Weights of a small contrastive image-text model.
Model: encoder norm rmsnorm, encoder patch size [4, 4], encoder depths [2, 5, 5], text encoder width 128, text encoder layers 10, text encoder norm layernorm, text encoder activation relu.
Rows from block 4 of the image encoder of a small contrastive image-text model, named by matrix and row number. Rows with one number belong to one channel. Each number is 500 + 50 x the weight over its row's rms, rounded and kept within 0 to 999. All counts start at 0. Numbers have three digits each. After the name is the row's rms in percent of the matrix's.
After each channel's rows are labels from the 100 images, of 14976, where the channel reaches its highest value: "top examples" is what is common among them; "peak on" is the class under the peak. Only what is clearly more common there than usual is listed. The data: single toy objects rendered from many sides on busy backdrops.
# convs0: expand pointwise conv (encoder.blocks.4.convs.0.weight, 512x128x1x1), inputs 0-127
# convs1: depthwise 3x3 conv (encoder.blocks.4.convs.1.weight, 512x1x3x3, trained with AdamW), a 3x3 kernel
# convs2: project pointwise conv (encoder.blocks.4.convs.2.weight, 128x512x1x1, transposed), outputs 0-127

convs0.387 099:408500439613500500556500500500500500500500394500500399500364463352500500500500383500500500500500500445500500596500500500500500500500500412500500605500500500677500500558500500457572500500461581500500500536426434500500603500460620500500500500500636386403500500500500500500500500533500500500500527409500500500500500545500500585500500469500500500415500500415500500431500500457500383500500
convs1.387 093:566531469573584451528508476
convs2.387 110:500500458500500500500500402543500500500658500500560628500376500500428377500500500500436500459500569500479500500539500441500536610351515530558500590500500500500500500500500500500500500500500500500373500500500500500500532500464423500419500500500436500500428500500474500500500500410500500500500396500610357418500501482500458500500392500500444552500500561544500379500500500587410500546426
top examples: from above; snowman; barrel
peak on: part in the main colour

convs0.232 112:500500500406565500455682500500500404500600500469500500500500500500500500449500500500500500500465543500500500500500500634500500500500500382341500500500500500433565500582521500500500602500500500500500500500566411387500483500500500426500496500567500559500500500459410500355560615500500500500500371620386556409500500500500500528534500500542500500500554500500500500500500500589582500500500
convs1.232 095:459554575458450510515464420
convs2.232 125:500500500460446500500500518500500500549579626549536597500500500618414500500500500500500582500500483486532435586573500500500500500566500604407548500500500451549419428571500417500500476500423500500500500500500500500500637500396500500500430500500500500409500500522500500573500635500482388500500500458472500500500500500500500500432558500500500500566500500500500423646500500567500400615358
top examples: from below
peak on: part in the main colour

convs0.127 109:500500500665500500529500441500500500500500500382453529500500500614556448500500500500500500500500500594500500430526500500500500500609500500665373500500584590496534404541500500500500500435599500500459500500455660394500500500500500500500500500500500493633500454429474500448512446500500500500500500448500500500400500500500500500500500500500500416524576585595500566500500500571500572500388
convs1.127 105:508478509583572541538542429
convs2.127 095:500500418500500500468500500390500500500572500514500500441500500372456500500501582542500395500617567671500500500500500500614500588500500500500500515500500500500558566500500500500500500540464432632495500500500500500674565500471500500500471557500500500500507599500500500500500500375500500500500500500631500500706500500500433500500500500530500500500500596500500500500580551500500432500500
top examples: barrel; pink
peak on: part in the main colour

convs0.458 105:500533500500462527384568500634500500643433500500500500500500500578500500500500500500500349574379500500500500500608500500500500500500500500449528368500500500500482576500500377500500518500500500500500500500500500500531349551500500500500500500500500500416500500500351500500585500500458500500419500500423560607500500443500500500500500500500500573500500289500500500500500500500423466500500
convs1.458 099:454526553442585550480530551
convs2.458 105:458391500500500569569500500500500500500500589423500500500500500500500500500500500500500405619500398448431500500551440444570500643500500500500500500500405419421541500500432500500500545615500500500500500500500500500500500500500542419556500500514500546532514424500418487403602418630500426500395500588461396500500500500418500500500500500518500500500500500527500428500500485299500500500551
top examples: from below
peak on: part in the main colour

convs0.335 099:500506548472500500500500500500500419500443500500500500454500500500500500500381736500606500558500500500500500500500500388500500588500500454566500500532424500500361500500666500500500467500500500500500500469500500500500500417634500500500500500544628631500500500500500500500517500500500500500598500586603417500500500500552416500500354500500500608500500500500500500500500500500500500500500
convs1.335 097:432451429543569537543525505
convs2.335 101:393500500500500500556500500500500609500500500500562456500500466500500500500500500453500379500500500500500608500500500500583624417500496610500500573407500500374419555562500500500500500368500500427500500561593448500407389444500500521500500500500500500500433500500437500500500500500500500513500500500691500500500500421514500446500500388500500500500345577500531500500500500500500500500385
top examples: grey
peak on: part in the main colour

convs0.77 105:500500500500556500500460493500500542639500500505500500415533500387500388365500500500500500500500432500359500394500500500500500501500455500500500500500458500500576500543419500599500500500500500500482500500500458427500500500500500500500500500500413500587594383500548500500445500545581500419500500694500500500500500400500500500500408405372500500500500500430439575396541500500500500500431
convs1.77 096:426428462488438484538521565
convs2.77 085:500583500543500659500500500500438489500500388500500500564500500388500500500620500398500455500500404500500500596500500268354500500500500552500500500478364500500500500500500500500500500500500408500500500500500506500500500500460500567500500429545500500500566500500607500500559368500427500500458519500500500500500500500500500646500500500500500500436500446500500557500500387500500500500500
top examples: pink
peak on: part in the main colour

convs0.511 100:500500500500412500435635500500500500500701334512456500500437500531500500417500591524560500500500500592500411500500500500500500381500471500500500500500500569435500500644500511500500500500500500623500500500383500500500552595500500611500500500500500500500500500500590550446499500460401439500500500585500500500500575500500500500500500384491623500500569500500500527500500500500581500500500
convs1.511 097:508507566554547550447446431
convs2.511 102:558500500500594500580500500500500376500430500375402429565500603543500500500500500500500456500521500500500500500500367500514500500500500500500593373504446565500500500500500457500500500500427464500500387500411500573549500500328500500500366453500500500412500500415500620500500500500387500500500500500500500642500500500500500500500605500500500500500500469554466457500486579500500406500500
top examples: level; green
peak on: part in the main colour

convs0.354 105:510450500500500637500500500500500500500500529560325500500500500500500637500500500405500500550500500561500500575500500500421570638574500500500500500500375429500500400500441500500500591500500500500595500500500500609525500500546500486621500500417500500500500500500500500534556500598500500500500500431500624398500500500594598500500500500500500404467500516596423500500500394500500529513500
convs1.354 098:443435432550513496565558512
convs2.354 110:539500500500500500500600612391562500500500473500500419349539500500500500500500500500500500500558500500500458461500500500516500500500586500442394440418401500585600500437500500500500500500615451500500436500447500500594379500500500360500500500500500500430390535500500467500500422500500442500500500500572500579500500418500423500404622500398500500524367500500500500500500500500429454500500
top examples: mushroom; hammer
peak on: part in the main colour

convs0.256 120:613500500527500500500368500500587621500625500500500500500435500536500388415500500581500500461582400500500637500594605500500518500427571500500500500500500500500536583500500500500388500399500500500500560428500500500500571500500436500500500432500500500466500500500483500481528500500500500500578389500500535557568500391500500500500500567579500500500500500407547576500596500500398426500561
convs1.256 098:457480487559546546568570552
convs2.256 105:500500500500467500605500500500500500500500375384403500432500500500500500637500500385500500500500500500445500586586579500500583500500500447500500500500500500500500500500500468500500461500500500500645500500500500459535541415500442500500588500583500500500500500500595500411613484500582605500500500500559500500656500500568496500644500463500500500445500500500411567600599500500500592500500
top examples: ladder; flower
peak on: part in the main colour

convs0.428 108:500615632676500430390500463500597604500500500577500500500500500399589500500500500543500500500548569500500669668500500500500422500500500500500500500500500500500500500500500500500500423500457500500544505456422500500500500500500500500470500500500457500500531563608563500500500500500500500608512500410500613455500500536643500500500568500500535500500500500458500500500500500500500500364500
convs1.428 096:566576534547457502550445541
convs2.428 113:562500500426500500500420475500500500500500500422500409500547500619500625500500500436500500500500472500500500500500500500500500500500563457500463500500500395500418500500543500500519576500500500500500500435586518500500619500385462500500500346583500500500446500500542500500500500500431500500625500500574624403433609500500500500500500500621500500500500500500500629500500335500614574500500
top examples: ladder
peak on: part in the main colour

convs0.180 117:500500500500500500500574500500585500500500500500500500500500500500426500500500500500500460500449418500586500500500500485500500500500500500500555500453500353500595581459500460500500500500500500500500322675500500500500500500500615500430500500500425500425423467500500494500500418656405500534446500500422626500500500500500453500500500572500639567500500500500537475500626532652500500500500
convs1.180 101:446544549444523541407521530
convs2.180 098:500453603614500579500618409500500500500413500500549500476500500500500473500500500527500500500500573500500500500500500383500500505500642500608500500500500412500500500500500500576500500551500500500597500500500500389500500345542634500616500500500346500542455500553500500500500500500500500500429500544500500500433500500541593500500500500555500500500500500568443500622500500372500500401558
top examples: mushroom; hammer
peak on: white part

convs0.426 123:603500522562568500597500500500429500500376413500500500500488500500500500524538500500500500500500500500500500581500500500439500500500659500472500500500566500574500500500500500525500350500500297500578500500500583500538500443473500500500500500500500500500500330598500500500488415500500500500500583466500500542500439500500500500500423592500650500435386500500500500570500399500500500447500
convs1.426 103:527447458536551498401521556
convs2.426 106:500374500573500500419500500517500500500500500525500500500500500500500500290500611500500500500500500500550500500500500500500500500500500500380500535368367500500500500500383500500500563498563500500500500415500500500492374500500500500500579627500500594500500500470500505549500500500500500500500500522356500500500377500500673427500500528500442519500500500500500500500399500500627500500500
top examples: pink
peak on: part in the main colour

convs0.18 112:500396500500500500500500500462566500545537622500607407500500500500500500500500600500593536500500500548500500387500500500500472427444556500500500500500561578563500500500500500500500500500500500500500500420546500676500556605500437708500500500428500366500500439500500500500377592483507500423500448577500500500500500500500500489411415500500500500616500500462500500500500500412500500500500
convs1.18 105:505498541483615565458508534
convs2.18 097:400442590500500500500500500500500500500500500460500500500375500396500561500500500586400438579500500292500500500500500565444500500500500500500500500500373409459500500556611421578597500550500597500500500500500500500433500500500500500500500500500448546554500500536408500500500500500500412500500500500468500500364500500500500500500500500500414500330448500646500500500500434500500500500500
top examples: rocket; yellow
peak on: part in the main colour

convs0.43 084:500500500500500332500445467500439500500500500500500500624294500500500472500500500500500474500500500500500500500500451500500500500500500371593385500500500458500500500500500500500500500500500500500612500500500500500500500392500500500500500500408619500500554420500560500500500500500623621500320500500500500500500387500500500500433416500500500572500500500500361500604518500500500500500500
convs1.43 112:403499504430513528428525538
convs2.43 091:500500500500500500500500500500500500500500658500448604429500500428500500500500500500500500500500500375500500439500500452500500620500500581626500500500500500500438514500500419500433500500500500500500500500500500500500500500542500500500655500500500500329436500500500500500643370500500500500389389543500500500500500455500500372500500500500500500402500500500354500500500500347500550500500
top examples: from above; striped; grey
peak on: part in the main colour

convs0.371 121:500550500483433500500562500500628626500427500610500500400500550500500500500433500551388500500609500500500598500433575500426500500500676457500500500500500533500557500500438629500500500500500500500614500404500500500500500613500566500500509466500500500500423500500500500500500500500500364500560500500500500500500618500500500434500500500506500500500500448500382500500543500500573500384592
convs1.371 102:570554598494535505439488504
convs2.371 103:500500500500500500500500606500500500571500500416500500500500568500500500551500500500500500500500390500465618478471500500500409500500500422500500338500500500500500500500597571500500500588604444455430500582409500500500500613593564500500428403500500500500500500500500500500500500500392422500500500500500500432434500500420376423500500500457500500594500419500500500500366628500500408429549
top examples: from above; house
peak on: part in the main colour; part in the second colour

convs0.119 082:500422500500639608500457500500500500500500500405553500362500500525500500500500500500500500500500430500500500407500500500500589500365500500500500500500500500500500500384500500500500500602555500500500500500500406396500500500500500500442500500500500430500500500505415500500734500500500500341543500500500500612500500500500500500587440500500393470500500500500500500500500500500500673500500
convs1.119 099:519549521503468472399449432
convs2.119 102:500563500500500449500419636500369500500468598460500500500500500500441422500500586500410500486403500500500414500567505500512500500500500500500373534500500500500663500500410580571500500566500500500500524500500398368384373623500500500500500572500500500500500500500500500500500500500500500500500500500500500565500369450362500500500500443500500500438500500413500500500424457500500500500527
top examples: rocket
peak on: part in the main colour

convs0.476 098:431500402377532612540500500625389500500500500500500500500500643439500565601500500500500439543583500407427346500535500609500584500500585500500500502500550418500407500585500579500500500500500500574454500500540500500500368500500500500627500500500500500500500500529500639500500580443424500500500500534500500500500500443500500500500500500500594500500500439500500500500500500500500500566500
convs1.476 102:539507490608560543521549529
convs2.476 111:500500648612500500500616549500420500500500500500500500500528500500500500500500475500428500500500500500457387500500500500500500500613606500500500458500468500500500500500500500561500500500500500500500500500412500500450500500404500500500393383585500492500500500500625400517500500399500500500531500500446500335649500629500500629500552500572445443500500500500500519500500463448636500500500
top examples: from below
peak on: part in the main colour

convs0.390 095:500500500500500500500393440538500500639500500500500382500500500500500571500500500500500399500575369500500447375500500500500663500500500500500500500500500500500591500500503500500500500500500500500607500500551635500500500500514500583500500571617500500408500500500500500500442500500500624500500591500500500500625444500654500500500500500500500500500500500500470355565500403418500500500500
convs1.390 102:483509541474597581452528527
convs2.390 093:500500500500500500437500500500500418500500500500500500500500581500500500500500500500664416398500500388655500377394500549370383500500438500500500500500500492500549500500500500622379500545500500500621500500553500500500500552500500500429500500500417500500500408500500500500500522500500591500575500504545500500500500500500500500500500500500691500500500599593500500500500388500500500500500
top examples: pink
peak on: part in the main colour

convs0.278 091:500500500500500500658500449575402500500500500403569428500500500500500578500500500500500500500500500500500500500500603344350500397500500409500500500500500500500500500500406500500634593453500500500500500509500500500674500500500500500500500500500500397500500500418500500500636500462500593500500388500500500500500593500500500500500383500500500500583545500500500500500500500403500409500500
convs1.278 098:457473522461487581501530602
convs2.278 100:500500390500500500500500500500647500539500580500500593500500500500500500616581500615539500500500643500595500500500500500500500500587500424500500500500500587500500453572500500615594500500500500500500500500485500577500568500500500500530500500500435432500500500500500500599602500500500500500447500500500500500500500500621400500596419500500500500500500500239500500500500500500446500500500
top examples: orange; striped; blue
peak on: part in the main colour

convs0.241 103:423573471500438500441594500500575542500500453500500443500500588409500500642500500500500633500374500576500500500500500500500500500500500434500500500500500500500500618500500500500491500500535500500500560500500633500500607500469500500500500545500500598500500500500500500500601379461500500500500557607500377396500500414500640500500422500500608500407526414500500500500500441500422500500500
convs1.241 095:476500566571569545437457509
convs2.241 089:500500614500380500500500500500435500500500596500500500500500500500500500500500500500500500500500500500500500500500386500500500500624500500500500500500500500500500500469571500500387500500500450500461500500500500500500500500500500359421332500500500500500465500462500500500500287500399398500500500417515500500497500616397500500500500607500582500380500500639500500500500500500534355500500
top examples: barrel
peak on: part in the main colour

convs0.373 093:500500500500500500500500490500500472500500455435500287500500500500500580500500500500330416644500500557500376500375500500500500411500559500500500500500536500500507409500564500500500500500500611500500500500500550500500500500500500500500500395500415500500500500500443500404486439500500579500500500478500500609500500600682500500427500500451500500500500500500500428500500645500500500510500
convs1.373 097:462532555483597565474494549
convs2.373 087:500500562500500500500500375500500500500500500500437619444500500500589500500500500500520500427500500586573500500500500500392500628568500500464500500500500500500500500500474500500500411548500500500500500500421500500500500604500367500500591500554500500500500411391571500605408500500451429480500594500500658500500567500330500500500438529431589500500500500436500516542605500563500437500500
top examples: pink
peak on: part in the main colour

convs0.462 119:500555500411300388500500500500500517500557500550606617585500500500473500500500500500425451500624604500500422500535500395500500429500453580500500500500500548500525412500479552500500500555497500500542500580552491500500500500500355471500500397412500500500500500500500463500500570614500591500500500500500500500500500554500455500615439500500551500500500500500436500500500500500500500664500
convs1.462 099:518575563525530543446427529
convs2.462 107:543428500500433559500500500407583500500500500500500500385500500500607500500370516573500500500500500500500500500500500500500500639500546500583582500469589395500500500500601500500500500500500500500500500500500500500404500500500568500597521500426643500369500500500500500432500500500569412597412439500500500500482580380592500500548500460500500500596500425500500425422500500500500500388500
top examples: red
peak on: part in the main colour

convs0.106 084:500500391500500500663500384500500500500500562500500500500500500500500500500604500500500500500422500671500500500500500500500617500500500500435500500500500500500500500500500453500595500500500500500500500546500500335500500500500500500500691500500540500500500500500500500500500500550500443500528500500500500670584340500620500500554416500598500500500500500500500398500447464500500569500500
convs1.106 099:535562542574584554489497513
convs2.106 096:500335500476378500429500500354500500500500500500500500500500500500500500500500394417500500402500500500500500575500393500620600500404500500500500500559500500500361500500500500572500419500500500500500500500435655614500500500500500500500500500500500500500500500500500500517572500500500448620500412500500500541407500500500444500500500623464433500463402500500633500500500480500500500500556
top examples: orange; dotted
peak on: part in the main colour

convs0.292 098:500462500620500500500443339500500500415500433500545430500500462569500500500500500500471500540448500526500500500500500500500570500500417447583500363500500552500500567500500500400500500500388500500582500406500500548387500443500500500414500500461500500500606500500500621396500500621500500500564500439500500569500500373500500500500500500500500570500500500500500374500356500500500500399500
convs1.292 105:469522487459452396523574506
convs2.292 086:500500401599500500570500500515500495500500500500500500500500500500429500500401617500500500500500500500500500500553500500396500610500500500723608500500500500435500500500500500500500500500500500461500608500500409500457500500600500500414500500500389500409500448608500500432500500578500441497500558500500491500525500500622500500500500574500614500500500437500500354635500500500500500429500
top examples: level
peak on: part in the main colour

convs0.244 112:500596500500500500335500500500500525513500500433500500579500412500500473550460442500627500500500500500571500500525584500500342500500500500500451500532633500461500559466500500500534432500500500421500500535500559500526500589500601500673500500398500426418375439500500550500500500500500500500500500500500500500500611500500500560500500500500645412500500500500500500375500500431500500500500
convs1.244 092:523449479437466531555593533
convs2.244 100:500500500500500358500500500427500500500500500308500500500469500540500500420500500369500500500500464500500500500500500500500500412384500500500500676500557693408575514500500500500567500500500500369464500500500500500500500500500500412500500500500594452500500500500500541500500500500367500500500500500500438605500609500500500500500591500500597500500500500432500500427500500500500591500500
top examples: rocket
peak on: part in the main colour

convs0.438 107:500500361500500566500500398500500569599578351500500542413520500413457500434552500500609493500437500610500500500500580468500554500412500500556500500632500372508500500500500500500500500500500528500605500436500547500500539406500500500469500500420500500500500500500500452500500426500500543500500500392500500522500500453500500500512333500526500500389500500500472552500500500500500532500670
convs1.438 096:506440447586541475502547564
convs2.438 098:500419500500500500500573500397432500500500500500500500634500626500413500397500500500500560601500364500500500500500500500393500500500500473500500500500500569500500500545500342500500500500436500527500568500511500500500500548500500414500500500500500500500455665352500616380500500583508500500530468362618500500500500500500500423500500492428500575500500589500500500500500500500500500500500
top examples: barrel
peak on: part in the main colour

convs0.7 082:500500500500500500500500500500381366500500500500500443500500500709500500500500515500331500500524500500500500500500500500500500500500500427500422500500500500614500500444500500500500396500392500500354500500500500500500515543400500500368500449500500486500500500500569500350500661500500500500500500500500500643422500500500500500500506542500500500452500500500481429500500500500500500500637
convs1.7 095:562535561543518520437424464
convs2.7 079:395500579380500493500500500500500500500316500500500500500500500500500500573500500335500500500500471500616500431500609500500500500500500500446500500500500500500409500631500394500531500459500500406500500500500500660449500599500500500500357500500500500500586500500500500500500500500500500500500500500500500500500500500500416500500500500500500500500500500500500500328575500500500500366382
top examples: red
peak on: part in the main colour

convs0.79 099:500577500540406500367500434500363500457419500402445597665546451444474500500500500545611500500500500500500500500500406500352500470538500500612500500500500500500626500500500500500500500500500500500500500578500500435500500500500500568434500563352500438500500500500500500500500500500500500586410330577500500517500500500500500500500500500500500500500500500419500500500500500500621500500500
convs1.79 098:550504535572469483601479459
convs2.79 111:500590520435541500500500500534500500500581443603500500500500500433437427490582500500619415500500500500500500500632500500538500422634499500500542500500463500500472500599675500606500500500457500540426500500500500483486500612500500500351500590387500353500500500500487500343434500573500531500500500500500500500451500500380500500500566500500500500500500500500500500500500500523500500500500
top examples: from above; barrel
peak on: part in the main colour

convs0.276 089:500500500500581545500500500500500500500557500500500400500500500652551500500500500500500500500500500500581500500500500500500500500500578500500446344364500500500462500500500500631438378500500411565590500500500500500500673500500500567500526500428500468500500446500601500364500567500500611500500500500500500416500500500500500375500430500500454500473536500500500639500500500500500415500591
convs1.276 108:428521511411550519424507492
convs2.276 081:500500500598500500500500441500555500500342500681500500305500500500500500500612500377500466500500500500417663500500500500619500500500500538525500569433500596500500500500358500500500586403500500624500500500500500448500500500533500455500500500644500500500500500511444500500500500500559500500500500500500425622500500500500500500500500500500500500500566500500500500500513500500500500500500
top examples: teal
peak on: part in the main colour

convs0.83 087:500500500500581500500500500628500500500500424500500500500463500500500528500500500500500500500500500500500627500332500500500552500641598425477500500500500500427500500500500426500446500500500500547589500500500500500637569500500500488606500546500500500589500500500500580402648500500486604398500557500500500609500500500500500500500403564508500614500500500500500500456570610500371500500467
convs1.83 098:446504438530535520576568552
convs2.83 084:500500500500582500586500500500500617554500500441500500430500500500500438500500639500500500353500500500500625500500500500500500500656500500500500500500500591500500500500500500449604500500453425500500500500500500500500357500500500500500500593500500586500576500326500500500500500500596607402500500500500382546500500500365500500550500560549500440500414500500444500500500500587500500500500
top examples: red
peak on: part in the main colour

convs0.282 113:446500500500500500500500500610500500500562579446543607500633500500396500500500500444417500568553500500500553500500500500348500500500500368430500500551512500500582500521500500590500500541443582500500500500517500500500375389500500500500500500360584500500525500566500500500500500500610500424500500500500500500500445595626500500550500500380613475500500500396500500500500500500500500567559
convs1.282 094:426444460512504511561564565
convs2.282 116:395436560552595500607500500445396500500446500500500500542500560500500500500499500500500438553346500500500500500500500500500500500500500500518500594500500500500586450593500539500613500558500450500500615500636431500500434500500500500500500400500500415500500500445450451598500500568500569500500500589393500500552427500476500500365500500500556500500500579413551500500500602500429438584470
top examples: rocket
peak on: part in the main colour

convs0.270 105:500500430500500431500611435500500500500500428500375500418452604500500569583500624500500500500583500500500500500500413500500596500500466429563585500671515500500500500649423557500484500448500557500500500440500500500500500346618500500500500500530500528500500500500500500500500500627542500500500517500500500500500446500558500500500416500399471454500500500439500595500500427500582574500500
convs1.270 108:518521486600589506499559503
convs2.270 088:500500500500500500500395500500476500500448500421642500500500632405500500575394500500500500500500353500500500500500500500500500500500500500500500348439443500592500500500500500500500600582500563500500460500500500500500500500500545500500500500500500574500500500549430500430500500500436500460500352330500388385500500500500500500500500583500615500451643500500500500409500500500500500500500
top examples: teal; striped
peak on: part in the main colour; white part

convs0.71 105:563500500500500500500500500500500500500397500672500500500500500500500608500419545500500500500598568500667500431468333500500500500500543500500500500500500500500500500500500500500605500624500500500317500500500500500500513500500500500500500500500554510500500500585500500500527500559500500500500500500500500500555468622500500448500420352505500436445587500433424500605500500500500500379547
convs1.71 092:559517436570566459509495441
convs2.71 120:545567500628500621500591500500500415500500500531500500500500444500500598500428500500500500400500616500579555500575500553459500500500607582500500500500482500590500500500500500500500500500500353500500500500500580500585472500500500413412500477424446599420500564500500500500469500500500587500400500500585500500500500500389500480466500500635500500500500500645433500420426500500500500519540
top examples: teal
peak on: part in the main colour

convs0.117 092:709552500500500500500567500500500500388561500500500571500500411500558500573438500574500415500500500500458500500558500500500500500500653500500500500500632636500593590500500500500500500500500500411522639500500500500500500594500500500500500500500602500500500500500585500578500500441500375500500500500500557500500500500500500500580500594547587500581500500565500500500500550500402500500552
convs1.117 094:575548538469550551488417502
convs2.117 104:500500500474500443355432628500500500500464673500500500500500500589473481416500500500454500500500542500500500500500500500500500500500500442500500500500500349500386500400500570436478500581500580500500500500500500500500500602500500645500500602586500500500616500500492500500500500500500500500500389500500576441500500500500341500500500500500562420451637560500524500500581500500500500500500
top examples: rocket
peak on: part in the second colour

convs0.455 120:470500433492485500500500397500557500500500427500500464500500500410500500422500584500576500500500500648500500550500500500408385500500500500485500500500500500500500567500500500446500500500500575393500624500554500500500500500589500500579500533479410500500500500455538500500500386500500500500385500368500500645500473500500500500500468500608500500363426500500500666500544418576500500421500
convs1.455 090:510527520586542527455446420
convs2.455 114:500573551500571500374500500477500500589500500500500500567500500500500500555500419500441586627500437500399500500500500500594551500555500588500500500500500500500536500500500403500405500500432500583442500450500500442500500460500500500500500500429500500598524403500705553500500370568500500500500500529500500584500500500500558395500536500560500500500500435516500527500500367401446442422500
top examples: barrel
peak on: part in the main colour

convs0.110 095:500500557500500500500500500558437443500619500472460404500566606500500500617500500500500500500622500500500500500500500526500418500500580377500524614500500627500605500500387500500500500500604500500523621412612457385500500420500639535500500500586500500500500500474596500500500671500500447500500500500500441500500500500500500500500500500544500426500500500500500500446500500447500500500500
convs1.110 098:576505529570478470406476485
convs2.110 094:500500562500500500449572500500500468452500500500296500500480500500500500432500389430500500500445500500500500500571449500500500500439500500500500500500500500651500500559500500500500569500500500500500500500500584500500500500500500500500500500628673452500500500500572500500500500343367500415500500500500500411606500484500516500500557432435500500500500532500500500440500500614500311500500
top examples: grey; white
peak on: part in the main colour

convs0.436 108:500621500438447500595500500500460404500500552396430500500500576591500446581500500500500422500500500390540500537500500500452565500500446529500500500500382500437500615500542500500500500500500608473500421500500603381500500373640500500428500500591500500500500500500500500422467589500500619500500500500569500500442500500581500500500500500568500423420500500500500500406500500500500580464449
convs1.436 091:470580527481467579455432502
convs2.436 097:500500500500500500500500621500500500546500482500500500500472598574500500500500500500500542500438648500500500573500544553500500500500477500500424500500468500605500500500500500500500638500500500500500404500601500500605500500666556556500500500590500500601500500500500500500500500500358500500398500431500390500500500500500500589338500625500500500500500500500355500500500435500500500500415
top examples: grey
peak on: part in the main colour

convs0.155 112:500564500500500482500500500432416500500579500500567500420500541500500500500570500500506500623500453389370500500500500428500500614500500500347500553587500500500500500389500500500500589562500500602463635500500447500500629587500500600467500500376500500500500455500500381500414432500462500500500500500500513436500410514435443514500500500500500500500500500500500580433491500500596562511500
convs1.155 108:499505495552608575523537523
convs2.155 113:500500391500500500500500500562500500500500452500500449500500534447470500500455500500500457500500500500464500500428500500509596500572500500518500343500384457500500500586500500500500376411500572500621500500420500606500429586500476500610500500628500453500500500364500500500500584500446500534500500500378500500500596500500500500582614500587433637500500500555500500563500500419500500500500
top examples: red
peak on: part in the main colour